config.yaml
arch: "vit"
model: "segmentation model"
dataset: "rendered solids tumbling over patterned floors"
train_examples: 195000
image_size: 64
crop_scale_min: 1
horizontal_flip: false
translate: 0.12
rotation_deg: 10
num_classes: 25
output_stride: 8
norm: "layernorm"
norm_position: "sandwich"
activation: "gelu"
head_dim: 48
fused_qkv: true
bias: "none"
qk_norm: false
parallel_block: false
moe: "soft"
num_experts: 16
moe_every: 1
expert_mlp_ratio: 1
slots_per_expert: 2
shared_expert: false
patch_size: [8, 8]
conv_stem: false
layers: 8
width: 160
positions: "rope"
optimizer: "adamw"
lr: 0.0013
beta1: 0.9
beta2: 0.999
eps: 1e-10
cautious_weight_decay: true
steps: 19600
batch_size: 64
epochs: 6.4
lr_schedule: "wsd_sqrt"
decay_fraction: 0.3
final_lr_fraction: 0
warmup_steps: 3920
weight_decay: 0.05
Rows from expert 6 of block 3, named by matrix and row number. Rows with one number belong to one neuron. Each number is 128 + 32 x the weight over the matrix's rms, rounded and kept within 0 to 255. All counts start at 0. Numbers have three digits each.
# up: expert up (model.blocks.3.mlp.up, 16x160x160), inputs 0-79
# down: expert down (model.blocks.3.mlp.down, 16x160x160, transposed), outputs 0-79
up.22:061098153144141156100121116142125105116177122097013120165130097144152100120092101145093142156180058091120115186154126084185190128111168152092163120162156149170113102110124127116113106145137103086086130127138141138087122121187079156166142044
down.22:111139110130205122142066187051162167140125167140196109103121135090156136147154183146127072152090228188101098116124174110109137168151084107148110137062102123084101129157058154132122112153096152170150105135154147122115117128168166108046159173
up.23:144129130168163119127188092154109135120154154111094105130080166124123130155054091152159103148111175169133113089187129149126148139118143116120176082141145076114095177110141051091109163164118115102072076117153118132173146142149162115155102129
down.23:090088122116144138108118133139165154158125122086126082159182110177146140098190166095107137173134142119131090141128108073122123127092116120132080159127147158085147091187115254162169073141134094171143146117100208122091095112111115122093148091
up.24:102097127170087108113097139084103148128125144152145094125124146130121138099090147048149121090095133141128142131111153179146149105149121141080147120126131111106164136134162132106140084144079133158120116125114105130148124149116110084129170109
down.24:108091144093130123092120105152109130072074122115135137134166117153131138115154058107126134113126078135138091164121107170131149162104118087140150090127139160149136154150098103158080142109120097138125140121106114166132136141096165143120103115
up.25:170163172097150084119140131110136133127114130117144107088106141160122149131151161106175098141108157170090091149154118123106118143145099113114158085144076119135114114126135124096146121140093131179160109159165120173133127143154155119085154107
down.25:094085151126106154090105085140106085132144137117121152143106083155139144144162074141108133138139112096138113128122152122129129118116160146138136147138115163116131110141151105132099177098157121117100148096123142171162112118100098114188127155
up.26:130104153136135128131159090062133113145170150211180161105143135143160113138089154109132140077088128168130144090117172228128061144072135117144124099141152138066080080113143134127093121137016080178188077164100079160099147154129161115101161122
down.26:166161105136107124103164160149095142161109107092081116142094119135108127132091102115132131167136161091157153148134079075157119080174165130155168127175084124113139125108169129139171148105150206106078122098161112086119167112163143130174135042
up.27:085126116111142137137142143102153118155132115093146166089068137159147121139140180119117073186130141204075139127139137123119114135147096208128137113106102080114153142046136110117161094124143134183181159100134057160078171138135089101175166117
down.27:122092133078101158096130078118133149116099138181127114122149135147131112140125087140180142092133144172091144150100113073090143124102113095076186118135168169131159121157130124113125134162118073094059083150076153158154116124077183126137162168
up.28:106126143196166131169141142138183135104072085095092180164060137168178152087119139127135139107113154173117043156137158127121138171131082151121178126093155100131132181164100082122062143145161031082106124033141069114217107137089173160109113141
down.28:070211152114173104170155107127119117141092163071128121130143163122096179145168217078128075161170167099145040089201057111051142101000127092118088210154124146087098105129191188099175105181138098206135157076123182056108113156143197156114173111
up.29:089157112067141092112132143106108121129110150141118123091171071130166152098155134059155108132068091120126129166120111084102155150082138113115082160113164152130120200136084167141166118220117145174179132136129097198081155126108102128123140170
down.29:141132142162169137171107150124115063173182151087138147147164166120070150149050178197131120164138153154112090015105122106126146144150121117125120116165112124090130102135118117107156160124120072140142094057132067089105125102175125127156141159
up.30:118120101142108166122070119096178144137182138131162165132138153135150082105087200169105113145130130184119099147109148195111074151132117097100175071149082139106171075155141137136115143099105076104127085164153120116106123101135122141115162118
down.30:101130142146152116113152143152082153131088097084110117131105173120123145135102135070102136140124101091193143149125093139145112143130150049092127160146167118117137163140117117145137108150106119112105129110116125141136167155171207136109122067
up.31:204097112114094076098150097118109131168128118135194159114126133165178098132137101108135126160152144150150142156176142197158097155078147071192169195140114189064080050174102125103090179114073133133104106173147122128141196158115175104113137115
down.31:106157081164105122117158157129124139197153136141102094149096118074140135100118126143127098097129166119141172109165121094121122104124126215099144152114089103118122077077146183137175103159156177116073131136191158071104141094119086122159158130
up.32:196109108130109145132145103105178128126125124191177138099133123149071081132153184106142112097150119146181172058100188156088087141129131080166086072155142139067108079178160119094132136071118112116201133117093126135110116093166136139048082143
down.32:166190104106144129107116156125034088126154114094089111104128172113060161118053107142094094170089120069114128176112126135193159107131144133154168101136140120112165116054127114119080187143114160134129104111131126166132135114153174095076197088
up.33:139138146091122152128151098170120167111107120126141139137079141105148110148115107112109146151100174162090108145153104101117160093108126098153135171139147152128167147132114139083131140167135118135102146105147106147158122106169195161084124137
down.33:113115145126111094126124120135130133157144148110117110142136100170104162112144123124134136127136136103104124117147141148106109125180143213117127136136094079132116089132153146196133113110140101127105159148149164105134126169105067136135165129
up.34:057123162149125189120084114089130123139137120087093119106129056154166106162137083115114160091148128105149126104106164142166146124120158166124104125113156127155141097116143124137134133128135069153157129157158086142094114122138109091131176082
down.34:166127131129167114113118116113134075134164166172169148154145146049139096131100172166129101132096181188116105134122156147131108136157081084144139129120128161096094174177089147110108151142092183116148085105163078158079121136139161128092140138
up.35:058089116126095104114118065117137131091094161153124106098122064116176112140097105049138134088134148130121101113131125143122152111120146147115089146165119140110108121101170130138135142150127118184159100122110080115085153117116132119131115094
down.35:112128126133096123116121119152140144082094116139119145126127101181173111112155091068129160079149105146138121169121099148138143121119119119129117152123159135152122129165118092163101124109137126115150140140114130167140129128099147112136101136
up.36:147086152147075136131123110118096137111093106122140110150093148144114144149112146121115101117109149157172132136115151154155116090116164126129137134157109197108096113110134120074130123091104091104133117154138105136157076145142175131152112094
down.36:115150126091116114147114120142121128132112135122119162138129110149129124117192089086155163139158117129103154103122094131071132139158125140125172105120133085102141121148126143154116085128146135134113168145124096081153128136097111128149117134
up.37:142128097100125106170172148165137139119121140126097149122109113114115161101096104133125110128115108104106130171122096089119123143148130118132119108136146122187171089098115179124144118181133143114091113106126113167103138112145099120169083194
down.37:070140150110141142143073148097128146136115130127129110127143126135126164143153165116139127104143180117129138078113115134114142134096118153137140166078133101097129149116122127139163135120148046095183128149107149125175100155148124144140154170
up.38:110129181134104142115115137100132123119114127122156098092155111160118127148069120085160145094103085159090128125103105129098147097172120167076095118160123087112168139061151104137175059085126165160195127148160065139052157142186079126156151118
down.38:166162125152127129151151096138119132109086123121132162124152113187132171140141131097105156150116117134152109125108105176114139112123126028159164153138128163115138156109153098146133132100102101113146179120113137145182120147086157157119127121
up.39:086118136128130069119113156106143168109110147112128118100099178164125174142124122094167094141076150171113088135142071137105156134120110129119107120147117056181104208109122116168131123156118136133137122109108116126127165137145133130119141121
down.39:130125133089117142123129110153137157078104101145127134119159101174126128125183094063139185096193077125126094162068119143122147149132135087151143099112103137181128123142112091141098149137103074166120127133102123168164144134089186134142125122
up.40:120121146146065125119102122116135122075105153151102090137145107144099108142121104119152144088089080104115138145088113119109128088138141145094108143133124154121128078105153148139150092106089139118118134159141106125096119149189114123138164135
down.40:121133143136105107136124132156138112103069114106108157111138134175124122096163111059125157121126101129174119191123082187132111119156108079121173172142139133094171153144133091142120125087135102148128145133095133180176151134111131134119108128
up.41:117067125161116112123124121134105139114110159124157070135126109063107130127114127096083087064122114143144124118094134133144172098119131135119100139118108161106152143115134116131093167102138116132139127110106116131140142132074121106123134120
down.41:123126133103116130080122094143135152096095144099136109128138104167134131117172082122116154112154095118140130132120110144127118124137119098131115116130132122131133114193124071141115142118125121174122131117103144155157134144101139131151096111
up.42:136149171129121093122087099166123123084077163145120092125115117072126118136108143071168123137133134140091103159116119131095111106166114109051135142166106158150115067105122164140110124114100104146116104107133093115159124140171117118101106140
down.42:132147118133166150162108108133138083042133131094166174096129137118125110124115146135103096144130126098125110178112122160139105135148099113146140145130130150139123141142151149127117171131108098129110154147134096190148145176150150127117101140
up.43:092103168069159148138103127142140131113082134157111097123112139128146134151107126086123139146103152147087129162153110098103123110122083154121130114138106098091109154150157139153168105173152143159126125126151101133112152123103100152129126116
down.43:154141128097100125118125116169127141067086110116137144147157099188151173108175068077146134116143053117152103181130081175118141122137157092124117130135162133131149121130152104142101138103112090139138171166098099163160136173102132129138083105
up.44:136120094157101112099128082216152124138156111089149187141122124160255108079110144118134113099155120140103138185100141183143075112122107099122169153161094195117094042139132093168095174139108111105107091169194071106107137157068124126098113090
down.44:129142086164128119128177146119068167211116188122075104116077112085110184145086149126120097161132133114197143105156099089083148111086171135139139158136145096095115089099158203105166090170137193164121167118121168089137130117135140105124166144
up.45:124165151137123115130143124157171127131152096126144149151089129159205135128119159168093162115089119139126115125094153169151140138149112114140190090123087125091130090171133048129101135108124096125104118126160096076148151158090160131132110077
down.45:078124133137172141112132111142124156102078129084113119117106126119133190157187133079161143151162126124190079144176092085055134129069140108140141173147135116070098162138149154129146092139157130203132190098136148092155116122104172152100131117
up.46:155087125072116161106124102125129115134164113115172129144125158147148096174117143107128097092158163166139112093093122143146093118108162092175154121186115182155099086116119152111105147101078069123178125144140113105115122085145186149094118141
down.46:116147122108100099104141132164101118145090113123100121105121126169140196104131137081166138160132103092155172155160042169082122131167133163124162160140111124104154089119178145161136024100132197150098186115149175110189157157155100150148139066
up.47:147116169062119140118152102127107136164083154123112105050130140103121127181199189117158099130104119153119146168094130054078056106125047120107127140110114150083111146140114210073152087164125179171157139142129112181120112169143119116135138159
down.47:104159138149056182106085118104108110138203134147193110171117122091079111116106074194120150128117154168096153097118194095183112122131147164126160126116158125106129124086140067114136188159163102114137060115132133131061120055108061129206157164
up.48:106145155074146082144118092109118171131133135128108162114133083123144160179117087127120116057110142138156123090167104179109153152072182104132117164136137119155081130154125143093145178146114104180197101107085128129116144091118185123082145109
down.48:189162076144164080123110164136138099116097130158150128162144103059113129099150156091139145156154148156096159141111135139162103118200095125162108079172117158122118128124123146188107134073153145068113136135140128133138092159145102180143098095
up.49:148138116115108110122117116102164121124089156135128146122119073116126126113114132085131126086106147152107123143103142174121140098120131128099152142148126162125184113120141139128122163117103113098092124129140114125128134135130135102128128144
down.49:116155127118160104180127153152120106108099106130135160139144130138094135157117136089135133140156111106103107155081120134081099139161119129164120132120110128107134116113122131155114114118143091119134121125115095133164135164155143124100129140
up.50:125176114102121158089135095082128175161030160108141146109173140159180135085178161073119127133092145138119163133077108102087122152103146127115094166117174163109090199099133158109153062185134145129137175128113050211060102160075122115205126181
down.50:095142177163146164196130178140129053089181116107143184183162142134078151163060176164100132120103061146144068052124103107162174165090121066137133072137127087140120125126085099086124134112108114182181051057123104088167144116174157178100147162
up.51:148183200048196135117156110125128114124088146125143175092137120146074169185144123131148146136128162147090099159111129101063155155116161099163126113116129125096122123124116145123118124111130132135150171145112146150152113142169156134100165143
down.51:087089092154118074124104111131107065151132129118122111154094083160154133064123067112125079130125111116124137147159139138142124128187129187110131155157103141162161093150162130151123133109184112156067108114118129160083164119128033084144124133
up.52:125199128143185072119150167131105160180115097169134165112106086209181178089130146105094183123125101117097132188169109145162120146050094174121061217124183146073139158137120160083133192178156171134138159144139040227130166155066108129077191129
down.52:141099133166126160144125113089126077187206203126158122123119148048123085134077172219153083175105187174125143058117182067143106138129128133124134104109108111123091111128104145106180149167121123113137066106161151080055130091142114105152146148
up.53:151110156139115117125139116130160120162095097152157164115113126178146089098161155090115156177166074159129159179138155221149090147097098156124139150148126182056092040168153132141103121103136117128093129169141069176098155197105108115114123093
down.53:149161083141136151105124126129086143132160159160110125113103110021141109162071132183136080134116170122160120092142123068116142144086156113133170110142145127137134115100145155104131168148100154141125082130141161091125114074119183110133147146
up.54:162142120164076111084113149134102153104117136147126141168120122163117115103131155058160157046083096096116147154053119160130137090204100139114123115156108120118147086074158118134141089108086156128175109134218118132080126130135069094137164143
down.54:177155153141118092137160176172110077139119119077123162132146088173160120123155130102113187168080083143161150130075077175113152113116159071158168141171202139090161146146153121105143141107088107154156135104079089164146112169072159106157099133
up.55:085142101193151113135114117131122123112125109174054191131089125099186117111126109060161150113116115125135112176132153127120144167124000109084177126104099155122102172152117121148078129162113072118128100057137142141182136095126138136109109117
down.55:117201141092169075149144122109144168084139144084139115131152126228114147125129165128098103165151155104177076076166066111076116088090147151167130175140123117104117105150137182169167150108131089173160167144148156039137126164154200142107150095
up.56:148211196074164081125180072074090133155170162204162109067163108131181132156144122136107122085080158150100157140211104162053088153055118070140104154110167144093090132175104195086103161204087128171166087122071103178128154156156160130053197132
down.56:126096146168109152127129145090128128167157104116149134219112136137102106117086128166146147144096146115100125110126167061226106106183141251125114124134084138118128105079131112155195170100180149079099115144203164084071161077131080137176148063
up.57:149127131095143135094166140119103090122122127176171070063168128089095154173170109139113142064095125113133125093080138048110153117099191063139067145076132123109196148125092152080091144148122147132163151121049212104187128147127208154085162159
down.57:093165090169108118174106106150180100163114100109130128194071076171119122075130073093118119141100115088100152139135113204144141133243124255103100180152117102201128128112190104162147124136214141126077126110163076146077133112130007092181115116
up.58:066145145157155124167101131102150085129090104126111197165120152141122111123110138124207106140073162139104090158132175171132115167134124145090176093124138092132138144141121092104072118163127026091106114062162051116193155146120146135131139126
down.58:106179160112176094170145108142127149089116099112120136112135116176131169148169119063135147135138077124136053112172094131081121105073134110164088174164148129133118119119175150134131143095140109204174146089104126060126121133126164160148134136
up.59:139134118130056134090144110101150120085100139166120093132114091113158100124150147109129141100123109115163161128105143155133141072146129154126121128137144164136134128115172151101124093135115118122107137132115129140140125128136135103139130095
down.59:118147135094113119144105076117159146135086109146121164123142113182139131148153091060150193117138093141116130132133094134097153117174119110147134123128161127140158123135131108145144147099120082142130149134105132118169142132108127122150127116
up.60:086095135197130175125096151087166113115151141103089120185168053096092061101113102140080170106092098135159133141070122077153148096197162191107099125138143148177147103067167154142132104116115130085173115102170101133096077088094081110195121110
down.60:191152075161204138101122138123137069080107181069164125129157173100141145122100170095110102133122176144147074171114122204122132146166062047153128107101130173073105154168104172136112081102062144162175132118132076205132131191166146102051147115
up.61:160088161083117190099141085178143110107109122095113103165112154138130122123138110130074119148135134147099105154129134105141144079108141104150088175150109200167137120094132137111125185081124119127104130131162141165139099117144191166120101072
down.61:100150111137114126130137158120095146192084143131146116119142110148111168122128105089132126135117136102147136150113110158118141144148137145129145125122146103117131117132143126128129070148143139153117176126128155090142134127101051113137148168
up.62:207120177075144119065158103144126086134121117114195086098141179106158122176174111149152148089147165158133141117102163138128092133085173013186137120075119210049124086167089155075066151123040137108121145187110172085211125138108212169041162169
down.62:088157074199096115139158159136120131196125119137101120188091079160103126049114078088108094121117128107125170152161110168131141102181136255079104193133092102173117070094203151161161120154204175112080149120151140143097158129124022110180150098
up.63:084144125153118104149140116128135136129103134155152138107120115127149096128132134092160116092104130163119113112133139147100131127121121128070143133139136165104126134149158103096125135142119106144094110099122084114163162150115173137125126098
down.63:114088158122121121104119128130137180062095125134124143073151106160151115134156090050145167114152105152125093144114083159120155140119134065145138127113158156151131138134126097142095136087147107160183148134103117179179116142120149131116086133
up.64:084156131117141107151130120123145128103108147149123114070109092112124118143128132089117113102120135145110124140151139097100105132085109135078120135121115111099142159107130135125157114163115124158141125120108065135120142141141130124131120107
down.64:150128126124112128119143109147126151068101117131100148117140120147149130104156083067121157115128077133146119180129083177130135133122126064136156133124152165141119164140120112148105108089124112147156165152121101173180111148115164141116099115
up.65:100125164179161128122113160176167138123062106118115112150102065147154127108112090132118087126164120126110111179115155123127134072109160139134110209131118158147190109170117076115129146127141155107074156111149083141153160134102129143095107138
down.65:138151083132141113175134105138105139220146173123103132139118140082106165145126154108148124144110131097164114072157111105097138126097144158103118159115166059110107077094167209117178090165148114151158174108141177074108073125098064084161161167
up.66:142138157113098109176147142125115124135117141113132127147104102128131142105141139105154127156142162162113149116124127169117127103167111163117124150127113105128113078117148122126137079090121127152120167138173094145137152123136105083146146150
down.66:132133129132124142105119101155122154055098130090077113101147105196147124139177079116115148117179085104149130148078093146124157146130144107138125136128130154147148119139140112115107149124129123138127130129111110147174150145112152123132105111
up.67:086152146205198111187109150117171152118028074119052231190084120155224136085150149089141136150084141121104077158146143117086134173120044165134179150106167114138146221140098056107059110149137051064105141029155081153206075123060175159086102179
down.67:075236150094210072193164104145106087148114170080110093106129167111090189148105240099097027147199173093170021079190073080080148097034137117112101203173099108086099071118176192106195144167144084234149159071116204020136121174145186135125208125
up.68:139103140154121118119126064135140125150135119173209168100134120133214090168122119123129134076120153159134146071107169203156075152083146125129130154127138182107063098159122153110100145127103089189189107156096095130092142110120116090103136153
down.68:176159160121113121122159128127094124138138122137082142161113091104079146155073121133153128133138119089131161125184050077138117086157148183162140096181102115119137093073174179120186159077108178072122120112180136082124161141167161164134152069
up.69:021137142160148149141064140121152157094142079060035133171172087121088086086102108172107158103112091107121117191105131061153123147174143192113105110092116116178086155108128181141107093106155140092190143113187092167091084100101072176166133135
down.69:144163125120155158118120162108134103094125158137183147141137170108131157146111211106122113122104180157174104121129126192119158153178033077137160133108169122082084136169075128164145097140096092156181102110117122178102127173166117099058141149
up.70:149135192111084109116104120124140117080101149202143090127147083105195112149124068120160164134135111115140097176071160199128122093138104134124114154127090133164100084102123157163088115087129133134124143162104143143125070155134155138113125112
down.70:125157155119123102129130108155149146102123100121156143141181096138123128107121104082148105134124148141116144163101140135113133118136116101150142122119199161114173138120124142143164159107117071130145119165135109172129107121126154118086133138
up.71:091109143108100133096163060139100095148165169108152175156139149130206106150117123147122094156147159179153110094168149147164116128105123100127174122144123090097049141159117068094103124139133120143143088127120123113113161107123157123153077114
down.71:093137145125129117084156161112156170107093094111112085122092126147116160130153134094161126142144135084159099166164069088057125124125113191144122176121074135093091117088148212178170095118138154122120168132147214079160133123122161156106155075
up.72:140156126217109152121112112170142179082156107168127163153125107117189107089082147160115164122094084171094136149073167200126086121130081192076116117137109161058071100108132118159094152096136144098101054208147062177076109151117090144123143107
down.72:131128103129120100148171159149078116227146117140109150129105126131144119161112174127117104145087114087230117118120070121141162143094164068130159149131168115112121157139100131086165104184082135159182194067110141124121119084130106082122118124
up.73:147089129231109102117086135200158174070136077151140102212140097152167103042119113114145134163119104131066141217119139170169086092132067183089153181121102179079118095159121104158066177108176165116021094159162063187119219159108098139136123092
down.73:139167061149141139127192121128099126255155160141085115102086115095128132175106183146126071098062147094204160087115119131132181148078159132115091177124178095117095125120166199077184078189122148120144189075120138088091068102100083053121176171
up.74:125138127163143125133124126158164167080124100178121102122118105154141128122097172120132166093064121125136123187059175136127069091136071225096089101129119125052136146107124136158087128111154145088135068150169049197109134169080097096131101090
down.74:147108099149140115150152133152103103255117146089133141141136116173133132141108189146146125140111116113223148080104070145141177139113161047134142131133218111113122134157164139085195081184085111116182181049082136125099101081098072086113152145
up.75:127122157094136143102148112136094134104114149186098122111109107087155136156143135139152163122143126144119112153132157087117135134129075122137125121113086170153131103126115131139132102130103143148124104145109151156116093142124130143123085111
down.75:163113162129128100136119097125136132108081116123105132116133090193140122118125088075140148111148114141152112140129109176134132126123126108126139148148166161133169125154117103126128144096123091137122144106111111147156134131082116102108116153
up.76:104113093108142099126158133081113132129128080191146182121136064162192160103171091053094113112143095120160123107123110169161164148029208120180060199126159210089099099155134136073138184100089077157230107109110100128129189102091164185099170075
down.76:156140106146160110154146154113095097161169161114124077116138177055048104155061174230152079179130153117067163115178153092116102134165106159139124062139094103101145094096150138112138122152118178117104098104175117088091118113181123101123137125
up.77:146129150141119110142138124129095153172096163172135127119098142164177127116108128069142163146099146102087129161153108190162094143109079155105146207113147142081105129153128130109127116193134126136099135175158077195129186165102093012133149075
down.77:162135125130126109105129108096150116142177133120173111132113099074157065140126129224138108125134180157125150098138142066114128085075126133122152113130107153112095136119123171089145184164104167106097116132155115061097123116109155139143168138
up.78:135145142167150075116140167201126135129147100177148132180113127156164146042145105145123121161143069108122113190196113177115136146057135143132077182122130157050088100194115108109073192132154140136107122131135140119131249180089132149084124088
down.78:115152096166118132132155129067133142248179179134118087104100143077097131142089148178115095141097197140144158083150158090131109124119148175106104123116115110112117094110136164110201113172134166135117120120130144094091095109141083086137174137
up.79:163136146077150076136155109174150140149132111169143135092114133166211117160143136076131151114128117144107105136106123196081083148102126123149095138160127137087076110104124156136123130126093132164170138163149072168130167166080128108108129094
down.79:158119121149093117110169127092110094182151199103114100100139097069095119137088158201139137179140164142138164094123115078130133107121157115153186106158101137087145099105143118095161128162103147133104102113121168067091136111142162078182168128
up.80:167049100125096099096144123131122117145153097159197174114123152136105063144167154094151127133082105167159154121095146174153081160136152067194152108127142144098122000151121143125054130072075100145165094141121134104138125124125115126158136179
down.80:105223120140116121096148124152098152120117139093059100094099111145156122120087091104144064115122144116139178144177089128106117106139121172121148137153122089125128152093156147138177140131185164139115122117153138121092152135185151127110150081
up.81:073117139149117134101122086163163131075107152126093133125110093094094108120128096098124141138164106114122113143155141091097161096143140143064087131156107142161120133142191098125146148114170107156118138116130136120121135112124099146133078117
down.81:143102118135100142122148099165149131089108116124092126138128105193125113114169096094144151115151086125124122134121086133155128125133130119108124113154124133138129124153138091135134102095116120133125176103127127145135165116104129126171100110
up.82:108144125144174113170140114143138158113119131179124114114138106111117120130119127102132129113117145136133103109170126156103151096102128142095095111141112107152117155162128115126089124115128098189130115104111092138167146155116145144149108082
down.82:124117177107131113138117127143135176057076118129116131119157097159139110122162088096148176101154071130117088152110086173127133133159143080145140140143135145155133154145123101148105132116126077133152137127110101141186143133123167152085101129
up.83:125122154128144081120163070157110095133166128161151133085139112155207116163121112107120152097069090170104116116139146176130095141051128110117138147137158175082085098149108173140077130152064094171134076115087106133120155137112160104103143114
down.83:128142122144116133136154133088125164168137165127125099146109124132095130139071128161155100145110177109124151099139116081129110117161140176129117161146086108111104111101171141107177133137145171089116133145183132063091154104173103116150185071
up.84:187134161164116117134101178163169127075150121165109148159108060131152107084097141114125144144104080152035123188058153181161140120150055182100178095139096161098137052125128098143095132063119157130126110169169084140119142166155094113112142135
down.84:139182109151153112138129166172093114224120105090117161101130135119140104150204156148141120132057106125228148129125103150105102159124131025139179152153177123103103179159121148110161130136120058170160196105130098134112129085135127091141100147
up.85:099082124142101177165107111100153114145139140143158091092120135090143146187120137120088127023100105130192145064107235151102144137101144175122088088100142141117077040123176121083096115074115055209170110096107133139110054128130122118132149106
down.85:133210135136157100135131110171091087088132091119114187190124128156075117108098138126116136150109161116145122133101083160175088124226108090156088080166126137150112137120094152090101179105098148129153159086136080152124193188207148115090120073
up.86:134117200097091122150092124069108160133158151109120162125119166139095124199116104144135156245171177071140125135160120112147061130124128112150149123112078133115085071120139136106107146117086120112101131190163162113123112078148115124115126154
down.86:101115128101108114097123136132160149087084087142138126113148092184147122047175025084114131100169084161126166158171096179098159138132109159138176126109144101144178131157071102184118146069176108166105150199143155163105107118105097146127124181
up.87:082154146150084116132139082129097115149172140140120107129143121164205132123099097075113152097101077051133169135124181203173124134116099125058177114123153160085080095186135100144064115209107075100036105144102128189089144137152087065098160034
down.87:135144120144155119121124176081125136158142099143148144137092122111154067121095138176130092149091216164151099126159128086126126114133124148161083147119104104102104153114100175110149169129113181137138135152167147089102139109156170112073171140
up.88:131107096181092110130119103113130145126126118174180129106150151110132097090128140099122125103113102107145149082145170183130113109109140124098131132142136138100118092179134101118131124104115104149129119134085127110121133122122132108118125145
down.88:169181141136138117143155118157111120148133119109089137121099107139085146147078114122118108124088148127115106098113090130134110128142164145102105110148116133127148119091125171114146167103126130139113118094170085117147149142171135119135175103
up.89:160158122133136086098108161175172144122086115174129117113092108168199131128171096061114101120125110138121115184113151135087139121086111104199082204179123220107125162142115155161139156141144135150113151107146085153147147153096161166084106134
down.89:137155121150094121149156096152109100222165180106097127113117141090063187141078153160150134163116146113115129062157093123092123127152142157086173129145128048099117038092158183096139086132120140155100148123144156054110134112113072103154187170
up.90:194066188082118205141098134070129155147145120082107151109068162162129108163110120173106128205185139159107108119163133165183129151150113143178194120097098090169111105129090071093114143121124134128147168164231086128109120107130099048136194131
down.90:094117145119118099044131140117163139103079125193141105116100087087175097150203118105136123056132157181060145165172127138111145146076040094115191159093111152144103142142138160130095143168158142066071153130146147184117148157070179155076122170
up.91:180166157109121164103135104152129129082121156120150031141162109093069139132136073149102121105116146110133131122128115087138169044132159118117079192123117091169189176135107175135137125103154171147127128122108173142143134143153144134123130104
down.91:074137102161186105179129122125156107154105125136126141189095090186126173112144087084085099147098131096116079115125122186132164131174140242108096156134159110193109123117177115133136112122165054154103132062141099152100119143091032078166156138
up.92:109139109117192103151164120180126081142132129158140146093101103112129155116128153167124098166102175163134121063117169110093090143125151117093043114152146120073100182102146106116144190081139066218138082067057133147115186114144138133132109129
down.92:117209107081105114140125118161117100143126095093126143123184172152099157109130157089153128102138107079086180160140045202122108066107136136130128147096150140134151105134167136133155099093147136086136144136129043140162101156207120169089132095
up.93:129131139089158194098173067131136106096120160115107097139142128054189094136131119128170130128186185162096118140170103056145115129156109146154104124092143062158165175120087106126101088162142157152130098133201152151119085136143149149129082087
down.93:122110119135095117114105155104116124121075123074208092139135072204132167135125104102083095141122090118192114182110138171145166107131185133120083175164146130172129148179139128146150125144133119147106164120100145161200163128069086066055123126
up.94:116130116134148112144155098099084137161116128132082111047121151135153146154118169091097099086059148145128145061136119106128136142086121119142102147129155116077154161117154147111173112141114100164160128094147151118134108177159190100137128185
down.94:179160121086112120178145173154134096093112121094134143147177090152099144141098095146144169147122071114115155145095104170151101132209148128160093089137174112137136134145121135114153149049135132132154128118133085167135136130137102129114129140
up.95:103154139090175098151166108101074108127193141208113118025143160055141150218109144116088135033077125114128135067176092092134133165058143059149132200105156143108139131124093190092099172184078077167189101099029181085165187153164191121057187136
down.95:161167094142119123145130145139168124150125096111125105191137071197111102097106111156150135121080131138117166144101137155181101120254109245136080135137100127137128140107111141191123125082171188101106121137192100110078141124163060157175117065
up.96:119127106137161098069112141118182157115129094133115146181104081155195137085109120131126123164157117164104088155148142131116115117111163149181066188163162158150144173196106136109131148147149133129149126126122089130094162104073158163090109147
down.96:118173131144124117154216148121051094219118180097100096138153178109053213156118165123120109146119154113169139060157078080110136134077133157099111118137071092061140046074145156120173062160129144141120135082147191088152122109129091105129170130
up.97:106121174111111114140143124117170137124112147106136092112097125130144136164123119096148096161139158164091117138136111163126127096127140133096088144171095104123101122135159138098191101094112136181139128121110118172130150140165140081120133107
down.97:127106134132147119118129092168088125052099123127099154112164091201147150134182089052122151087155106132172105142103100141130122149119157120125128155118116144157136134147139110095093156115115107126131141105083088164202130160109165130161096112
up.98:170154128105136083062175148135095121173115114181167143117137127123237142112152105130112122131088124158112132154178161169191125143033130052181124241130152200038039138219083122057087190192095136150129123139119124130175193158068187107063139090
down.98:127123085170102122150148141116134133190174162086122117151084138115078151136101125142128082125144177102143137084160135049100122100133158220106094128156066106127124064078163177140185120124164190088088132097182157077110134121133054116165172128
up.99:126157142077164109104130119109136207149064112149101142098139076156187166100170135058142140113128119162075132184117124111122132155104091165143131211085138121135128146119103217099118056151145171134151171136165055196119082152094124156157137182
down.99:119163158127150166162105092108099092118180161121198136157155180057091100183089208227098116151077147165132118028127192113132110151083098072160145116138148151077073124161103126113178137155106074118182031112111112103078123081130161129131142162